Weights of a small image classifier.
Model: norm layernorm, patch size [8, 8], width 192.
Training: 13200 steps, held-out accuracy 99%.
Rows from block 5 of a small image classifier, named by matrix and row number. Rows with one number belong to one neuron. Each number is 128 + 32 x the weight over its row's rms, rounded and kept within 0 to 255. All counts start at 0. Numbers have three digits each.
After each neuron's rows are labels from the 100 images, of 14976, where the neuron reaches its highest value: "responds to" is what is common among them. Only what is clearly more common there than usual is listed. The data: rendered made-up planets. In brackets: how many of the 100.
# fc1: MLP up (model.blocks.5.mlp.fc1.weight, 1152x192), inputs 120-139
# fc2: MLP down (model.blocks.5.mlp.fc2.weight, 192x1152, transposed), outputs 120-139

fc1.461:128174128128114128128128128128086047051128128128128128128128
fc2.461:128175128182128128128128128070128089128079128128128079128128
responds to: moons: zero (92)

fc1.746:063128128128076074075128128128121191128094128128128088128128
fc2.746:128128170128128128197128128085128128128128128128128128128128
responds to: moons: two (90)

fc1.297:128128075128128128128128128128128030128128128128128128128083
fc2.297:128128128128128128128128128073128128128128128128128051128128
responds to: moons: zero (100)

fc1.545:255128095050128128128212128128128128128128128128128200128128
fc2.545:128128207128128168128128114128128128128183128128128128049128
responds to: moons: zero (51); cracked ice world (32)

fc1.371:128128128128128128128194128128093128128078064128128128128128
fc2.371:128128128088128128128128128128128128185128128181128128128128
responds to: moons: zero (95); cracked ice world (43)

fc1.259:065128128128103128128128128043128128128128128207128128128128
fc2.259:128128128128128128128188168128128128128128128128128128081128
responds to: moons: zero (98)

fc1.272:128128128128128128128128128128128128128128128128128206128128
fc2.272:128090128128128128128128128128128128122128178091128128064058
responds to: moons: zero (58)

fc1.216:128128128196128128070128128128128128128083128182207128208128
fc2.216:128128128128128128128128128128128069128128128168128055128128
responds to: moons: zero (100)

fc1.176:128128161128128128128034061128128128128077126128128128120128
fc2.176:128102128128165128089128128179128128128128128153153128128150
responds to: moons: one (71)

fc1.237:128128128128078069128128128190213128128128175161128128128128
fc2.237:128128128128091128197128128128192128207128128128128188128128
responds to: moons: zero (60)

fc1.244:128128128128128138057128061128167128079128128128128128195128
fc2.244:128128128128057128128090128061128175128077128128182128186128
responds to: moons: zero (100)

fc1.711:128128128128128081128128128128128074128128128128071211128128
fc2.711:128128128128128128128128128086053063128077128128128128128128
responds to: moons: two (89)

fc1.423:055128128128128128128213128159076144128128067176179156128180
fc2.423:128128128128128164128128128065128128128176128128186170055128
responds to: moons: zero (100)

fc1.268:128061128128179058128128128128067128128128128194058128077128
fc2.268:128173128128128172128128128174128128128128128178128128083128
responds to: moons: zero (100); rings (60)

fc1.262:128128085128128128128128128128128128230165128128128096189128
fc2.262:128128128128128128128128071174128178128079128128128095092157
responds to: moons: one (100)

fc1.732:128083128128128067128128068128128128128128128128080208128224
fc2.732:183168065128128128128128185128179128128128128128128128185128
responds to: moons: zero (99); rings (61)

fc1.665:128128128187128128128128128128128128029178128183128128128159
fc2.665:172128065128128128128128102176128128128065128128151128128128
responds to: moons: zero (74)

fc1.672:128128066128128128128222128172128128128128128034155128128128
fc2.672:128186128128001084128128199077128128208064128128128128128128
responds to: moons: zero (100)

fc1.516:128073128128128128128128128128128139132128128128103128128128
fc2.516:128172128156128128128128128128128128128128128128128128128128
responds to: moons: zero (87)

fc1.294:128128128128128224128128128128118128128128128128128128128128
fc2.294:128058128145128128128128128128128128128128128128128192128204
responds to: moons: two (96)

fc1.503:128128128163128052128128128128128128230128128128128121128128
fc2.503:072095128128128128128128128128185128128054151128128128128128
responds to: moons: two (68)

fc1.547:090128128128128205128128128128128128129128187073128128128128
fc2.547:101128128173128128128128128128128128128128128128128128128128
responds to: moons: one (100)

fc1.243:128076068128128128128128128209128128063128065128128201128128
fc2.243:164128128128081128128128098128128128128081128180128128174155
responds to: moons: zero (100); cracked ice world (36)

fc1.228:197128128075128082128128128070128128128128128128128128128128
fc2.228:128164188128171165183128128128128128128128088128128128128169
responds to: moons: one (100)

fc1.497:128128128128128128242128206128128128128128235128128128128128
fc2.497:128128052128128128128128128136128097128193128128128128128128
responds to: moons: three (88)

fc1.187:128128128128056128128128034128188128128128089128087128128199
fc2.187:128128128128128162174116128128128042128128128180195128071128
responds to: moons: zero (100)

fc1.152:128078183128128128128128128128128128128128128128128128128128
fc2.152:128128128128128128128128128179128061128128128128070183128128
responds to: moons: zero (100)

fc1.182:255128152128128128128228128128128130128128128128128179128128
fc2.182:060128128128128128128128237128053128128128128128128128128128
responds to: moons: zero (100)

fc1.73:128128128128128128200128128128179047128116128128128185128128
fc2.73:128128070128128128128128218128054140128075128172072034081128
responds to: moons: zero (100); cracked ice world (38)

fc1.156:073128128128163128172128174128188006222074128128128128128128
fc2.156:128105128191128128128128128138128055128080155128128170128128
responds to: moons: three (93)

fc1.79:128198128070128128128128128128128128128128144128128128128128
fc2.79:128128092094128128128128100128160128128128094128128128078076
responds to: moons: zero (64)

fc1.226:128081128095128128165128128128169128128128128169080168128193
fc2.226:172128229128072065128128128128128072128082128173128185128062
responds to: moons: zero (95)

fc1.609:128128254128128128128128128128249128128108128128128128064128
fc2.609:187128128128128128128170182088128184128128128171210128128098
responds to: moons: one (89)

fc1.212:128170128128128128128128128194128128128128128128185207100128
fc2.212:128128128128128128128128128128159128128128128128093128188128
responds to: moons: one (100); cracked ice world (34)

fc1.29:128128208128128128128128128158128060128169095128202128128171
fc2.29:128128128128128128128193128128128128128128128087128128128168
responds to: moons: zero (99)

fc1.464:027128128128191150128128133128128128255128128128169128183128
fc2.464:128128128203128128067128095128128128128128128165212128128128
responds to: moons: two (99)

fc1.256:128128166128083188128128151076128033075128128128185128198198
fc2.256:128128128128128086188128128128177149128128128166128179128128
responds to: moons: zero (100)

fc1.566:128128128128128128128128128128176128206128128128128128128128
fc2.566:128128078128128060128128128128051128128128036128128036128128
responds to: moons: zero (57)

fc1.248:128128081128128128128128128128067128189172128200139128128128
fc2.248:128128113128128071162091128128128128128089128128128128163128
responds to: moons: two (100); cracked ice world (32)

fc1.139:162128128128088155128128128128128128065128110177092157128128
fc2.139:128128128163128128075128128128128128128128128128097128128128
responds to: moons: zero (52)

fc1.411:128128128138084128128132128128128219128128128128128128128128
fc2.411:128128128123128177128200128177213128128128128128128128192128
responds to: moons: two (85)

fc1.157:128128128128128128162128048128128128128073128128128128128128
fc2.157:128128128095080128128128128128128128178062128100086091164128
responds to: moons: zero (100)

fc1.120:128128076164128179128180128128073128128128128128182180128128
fc2.120:128128128128128177128128128128128128128128128128128128128128
responds to: moons: zero (100); full (51)

fc1.221:255128128128240186128128128128128128052110128128128205154164
fc2.221:128174128128128128128128128128128128128074128100128043128128
responds to: moons: zero (100)

fc1.632:128169185128128128128128128128088128128182128128128191180098
fc2.632:128084128178128128076179128128128128192128084128069186128058
responds to: moons: zero (100)

fc1.620:128128128184128128128128128128128105065087102128128174185192
fc2.620:128098128101128081152093091099162128166128100128128128128128
responds to: moons: two (87)

fc1.364:128128185128192128128069072128128128128128066128128072128128
fc2.364:062128128076128162128230128071128071128128128128128128128128
responds to: moons: zero (100)

fc1.386:128128128128128128128128128128128128128128128217128128128128
fc2.386:065128167128172203128128128128128128128128128128080128128128
responds to: moons: one (100)

fc1.42:128067128128128186128193152183128128128128147128076128128128
fc2.42:062128128128128128128212168079128065093128128128128183128083
responds to: moons: zero (100); cracked ice world (34)

fc1.275:128128128128128128128068128128065128128128128128128180128128
fc2.275:128128128128128128128128209128128128128128128128128128128128
responds to: moons: zero (100)

fc1.664:128181128189103128128128128177128128128085128152184128128128
fc2.664:128128224128202159128128128128128128128128128173128187128128
responds to: moons: zero (97)

fc1.595:255128128067128128128128128128128128128096128148128128128128
fc2.595:086128168128128070128128128128128079128179128128128128128175
responds to: moons: zero (100); cracked ice world (33)

fc1.619:128128104128052181056128059128166128128128128128128128128167
fc2.619:128128128128128128128128173128128128128128128128128128128128
responds to: moons: zero (99)

fc1.53:021128078128128088128063032128128128128128075094193128128128
fc2.53:128128128128128128170128085128128128128128063072070128128074
responds to: moons: zero (69)

fc1.314:128128146128128128128027036128128128104128104128128082128128
fc2.314:128128128128128164094128128106128090085091095128128128128128
responds to: moons: zero (76)

fc1.254:128128128128128070128128128128128203128128128128117128128093
fc2.254:128128128095128158128163128128086128128128128128128157128128
responds to: moons: two (98); cracked ice world (32)

fc1.765:128184212128171066174128128128128128128072128128128128128128
fc2.765:128128128128076077128173128128128055128128151128128099128128
responds to: moons: one (91)

fc1.420:255128151128107128187081128128128128128181128128128128128128
fc2.420:193175128128128128128128080128164128128100128128128128054128
responds to: moons: three (63)

fc1.104:128062128128128128128128128128128019128128128128128216128128
fc2.104:128128128128128128128128128086128070128128128128128128128128
responds to: moons: zero (100)

fc1.136:128128077128128128128128128128128128128128128128062128204128
fc2.136:128153128128128128128128128128128172155128128157128128128128
responds to: moons: one (89)

fc1.418:128128098079128128165128128149128128128128044128128128128128
fc2.418:128128128192128128128128082128186128128094095078128128128084
responds to: moons: zero (100)

fc1.506:128128081108128128128128078167128128128128128128128128071205
fc2.506:128128192128070128128160090128128128172128179176128128128128
responds to: moons: zero (100)

fc1.203:128176176128062093176128128178128128128128128128174189128128
fc2.203:128128128128128128128128128128128128128081074184128182128128
responds to: moons: two (81)

fc1.382:128077128128128128193085128128128179065080128182128128199213
fc2.382:080083128128082128080088128128128076128128186128128128128181
responds to: moons: one (52)

fc1.218:128128128128028128128128128188087128128128128128184128128128
fc2.218:128128208128128085128128128128128128097128128128128128128128
responds to: moons: one (98)

fc1.246:203128082128065128064128056204128128128128128194178183085128
fc2.246:128128128128128128128128072085128179128128176128128128128173
responds to: moons: one (100)

fc1.100:128128128185128128128128128128052128170128054128128128128080
fc2.100:128128128128128128128115128128128128128170128128128056128083
responds to: moons: zero (100)

fc1.334:128128080187128128128128082036145128128078060128128157176178
fc2.334:177128128128128058128215128128128078234067153171128092128164
responds to: moons: zero (100)

fc1.466:128128128128128128128128128128198042128128128128081128128128
fc2.466:047088128128128175128128128128061128250128128192128128128128
responds to: moons: two (99)

fc1.56:128128128128128128225128128241128128128128103128128213128084
fc2.56:128128128128128195085128128182128128128128128169128084128128
responds to: moons: three (90)

fc1.392:128128128128128128128217170128128209128128194128128128128196
fc2.392:128128210128094084156087065128128128128128128175128128128181
responds to: moons: two (100)

fc1.450:032128128128128180128128128128128128128147128192128128128128
fc2.450:128128069128176128128128128128128128089128154128128128128095
responds to: moons: zero (78)

fc1.326:166128128128204128125128083061146128128148020128128128128128
fc2.326:128128128128128128128128128051128128128128128128071128128128
responds to: moons: zero (100); full (52)

fc1.498:036128085128128128128118128128128128128128154128128128128128
fc2.498:128128128128128089061128128128128065128078066128080128193128
responds to: moons: zero (65)

fc1.4:128189128128128128128043128128128128128128128205091168174128
fc2.4:088128128066055180128128128128128128128076174071128128128182
responds to: moons: one (97)

fc1.366:242061128061128213196128128128102053128104128128128128128128
fc2.366:128128128128128128177128128088128128128128187128128041128128
responds to: moons: zero (100); cracked ice world (32)

fc1.617:128128128128128128128128065128128128128202198159128128128128
fc2.617:128128117128128128128128084128128179128128095183128128128128
responds to: moons: zero (78)

fc1.505:052128205123128128128128128128128128128128079128128101128128
fc2.505:128128167128128087128128128128128087128168128128128072128128
responds to: moons: two (98)

fc1.146:071128128185128128128208128128128128128169171128128128128077
fc2.146:128128128128128128128128128081128128234128128128128128128128
responds to: moons: zero (100)

fc1.164:128076076128128170128206195128128128128064128128175128064128
fc2.164:128128128081128128128128084128128093128069128178177083128128
responds to: moons: two (97)

fc1.605:128128080128128128128212128211128163024183128128172102128190
fc2.605:128068128170203128128128080128128128128128166128128091081084
responds to: moons: three (94)

fc1.263:232128034128128128128128186128128128078128128128128128128128
fc2.263:128128128216128128128128128040128128194128128183128033160128
responds to: moons: zero (100)

fc1.80:128128178128128128128217128128128076128128128038128097045128
fc2.80:128128237128128128128073128128128192128128128128128128128128
responds to: moons: two (100)

fc1.660:072128128128086128128128128128128166034128128128086128087128
fc2.660:128085128175193128128128084128128128094088128128181128128128
responds to: moons: one (72)

fc1.422:128071128128128238128128082128128041128128128128128128128128
fc2.422:128128128128128128128128128128128219128128128088128128128128
responds to: moons: two (98)

fc1.540:128128128128084128128128128128163128128128128128128167208128
fc2.540:097110128128128128128128149093104128128128165128165128128128
responds to: moons: zero (87)

fc1.61:162189079128128128181128128195128128192185128174128128222128
fc2.61:128128184128156128128074128128128128128128128128169128128128
responds to: moons: zero (70)

fc1.381:255128128128128188148128175128184050128128128128069128128128
fc2.381:128128128128128128174128128128128128241078128128128128128174
responds to: moons: zero (100); full (52)

fc1.310:128128128128128045146128128128128128128128128128128128128198
fc2.310:088128128128128128077091206128128189128128128128064128128170
responds to: moons: zero (87)

fc1.582:128080073128173128128128128128128128128128177067128128088128
fc2.582:128161128128128198128128161087128128039128128061128128128128
responds to: moons: one (51)

fc1.751:039128128179173061042128128128128167128091128128128103128128
fc2.751:171077067128128128128171128128128089128128128128128080128128
responds to: moons: zero (100)

fc1.710:128071128128128128128128226128128128128185128128128128128172
fc2.710:128128228202128156128058128156128204128168128128128128084128
responds to: moons: two (91)

fc1.629:128128128128128128128128064000136128128128128128128141128128
fc2.629:128128187128128062128128128128102077247084128128128157076100
responds to: moons: zero (100)

fc1.242:128062070128063128130128049200209098031177128128192128128128
fc2.242:128128128128128128128128062184128128128128199128081128128128
responds to: moons: one (88)

fc1.405:128128128128128128128128181128128128198072128128128128128128
fc2.405:128128128088128091086128084128128079174128170128128128128128
responds to: moons: two (99)

fc1.8:208128128128128128128128198160172128080084128074031173167128
fc2.8:128195128128128196128128128128128128128182128128128128128128
responds to: moons: three (100)

fc1.655:128128128168128056128128165128128154128128128068128128205209
fc2.655:128128128157128128174128128128128128099128128128128128128090
responds to: moons: zero (69)

fc1.260:128128128063128128060128128128128128128128128178128128128128
fc2.260:128172029171128128128128090085163063128128173128082128128128
responds to: moons: one (100)

fc1.736:128054128128128211085128128128075128128084128067128087128128
fc2.736:169091128087128128171128128128128128201128128085093128089182
responds to: moons: two (91)

fc1.588:128085181128128196128128128128188128038128161128128128128128
fc2.588:128128128128128128128203128128128060128128128101093128128128
responds to: moons: zero (100)

fc1.735:024128128128188128128128128079128115240128030128128128128128
fc2.735:128083128128128150128128128128087157128074128128128066128128
responds to: moons: zero (100)

fc1.757:128128128128128128128210090204128128026128071128170128128128
fc2.757:162128128128128128128128128128155128128128088128077171158065
responds to: moons: three (52)

fc1.539:209097128128128248090128128191128128000128162083128128128175
fc2.539:128128128128128128128091128092128128128128128128128128128151
responds to: moons: zero (80)

fc1.636:128128128128128064128128064177076128128128157186183088128096
fc2.636:068128185128128128168128128128067128128180128128128128128128
responds to: moons: zero (100); full (62); kind: cloud-covered world (39)

fc1.694:128128200128128128128128128128128128128128128229192223128128
fc2.694:128128128128128128128128128128128100128128088128128090084128
responds to: moons: zero (82); rings (62)

fc1.649:041128128128128128128128128151128128238052128128128128128128
fc2.649:128078183128039150072128128128173073128128128128172128066128
responds to: moons: zero (99)

fc1.301:212128080128056128128165128128128128059128170104128128201084
fc2.301:128089182096128128163128128084161128128091166128087128128128
responds to: moons: two (97); cracked ice world (33)

fc1.484:200128085128128033128128128128128160075065045128185128192128
fc2.484:128128128128128128128128128128128164128169128128128128128070
responds to: moons: zero (100)

fc1.524:128128128128128128128128128128128128128128081138128128128067
fc2.524:128128128128128175179128128128128128128196128128128128128128
responds to: moons: one (99)

fc1.766:128128128128147128128128128128186063128128128128128167128128
fc2.766:128128128180214128128128068190128091055128092182128128128128
responds to: moons: one (88)

fc1.583:128128046128128128128246128128210128128128036128128128128128
fc2.583:128185150128128128080128203062066128128168128169128128128128
responds to: moons: zero (100); kind: cracked ice world (36)

fc1.64:055163164128128128073128128128128128195128128147128128128128
fc2.64:128128128128128128128111128128128128219128128128128128128089
responds to: moons: zero (70)

fc1.188:128128128128128162128128154128128128128128044128175128128128
fc2.188:086128128091128128128128128082128162128078128128128128128128
responds to: moons: zero (100)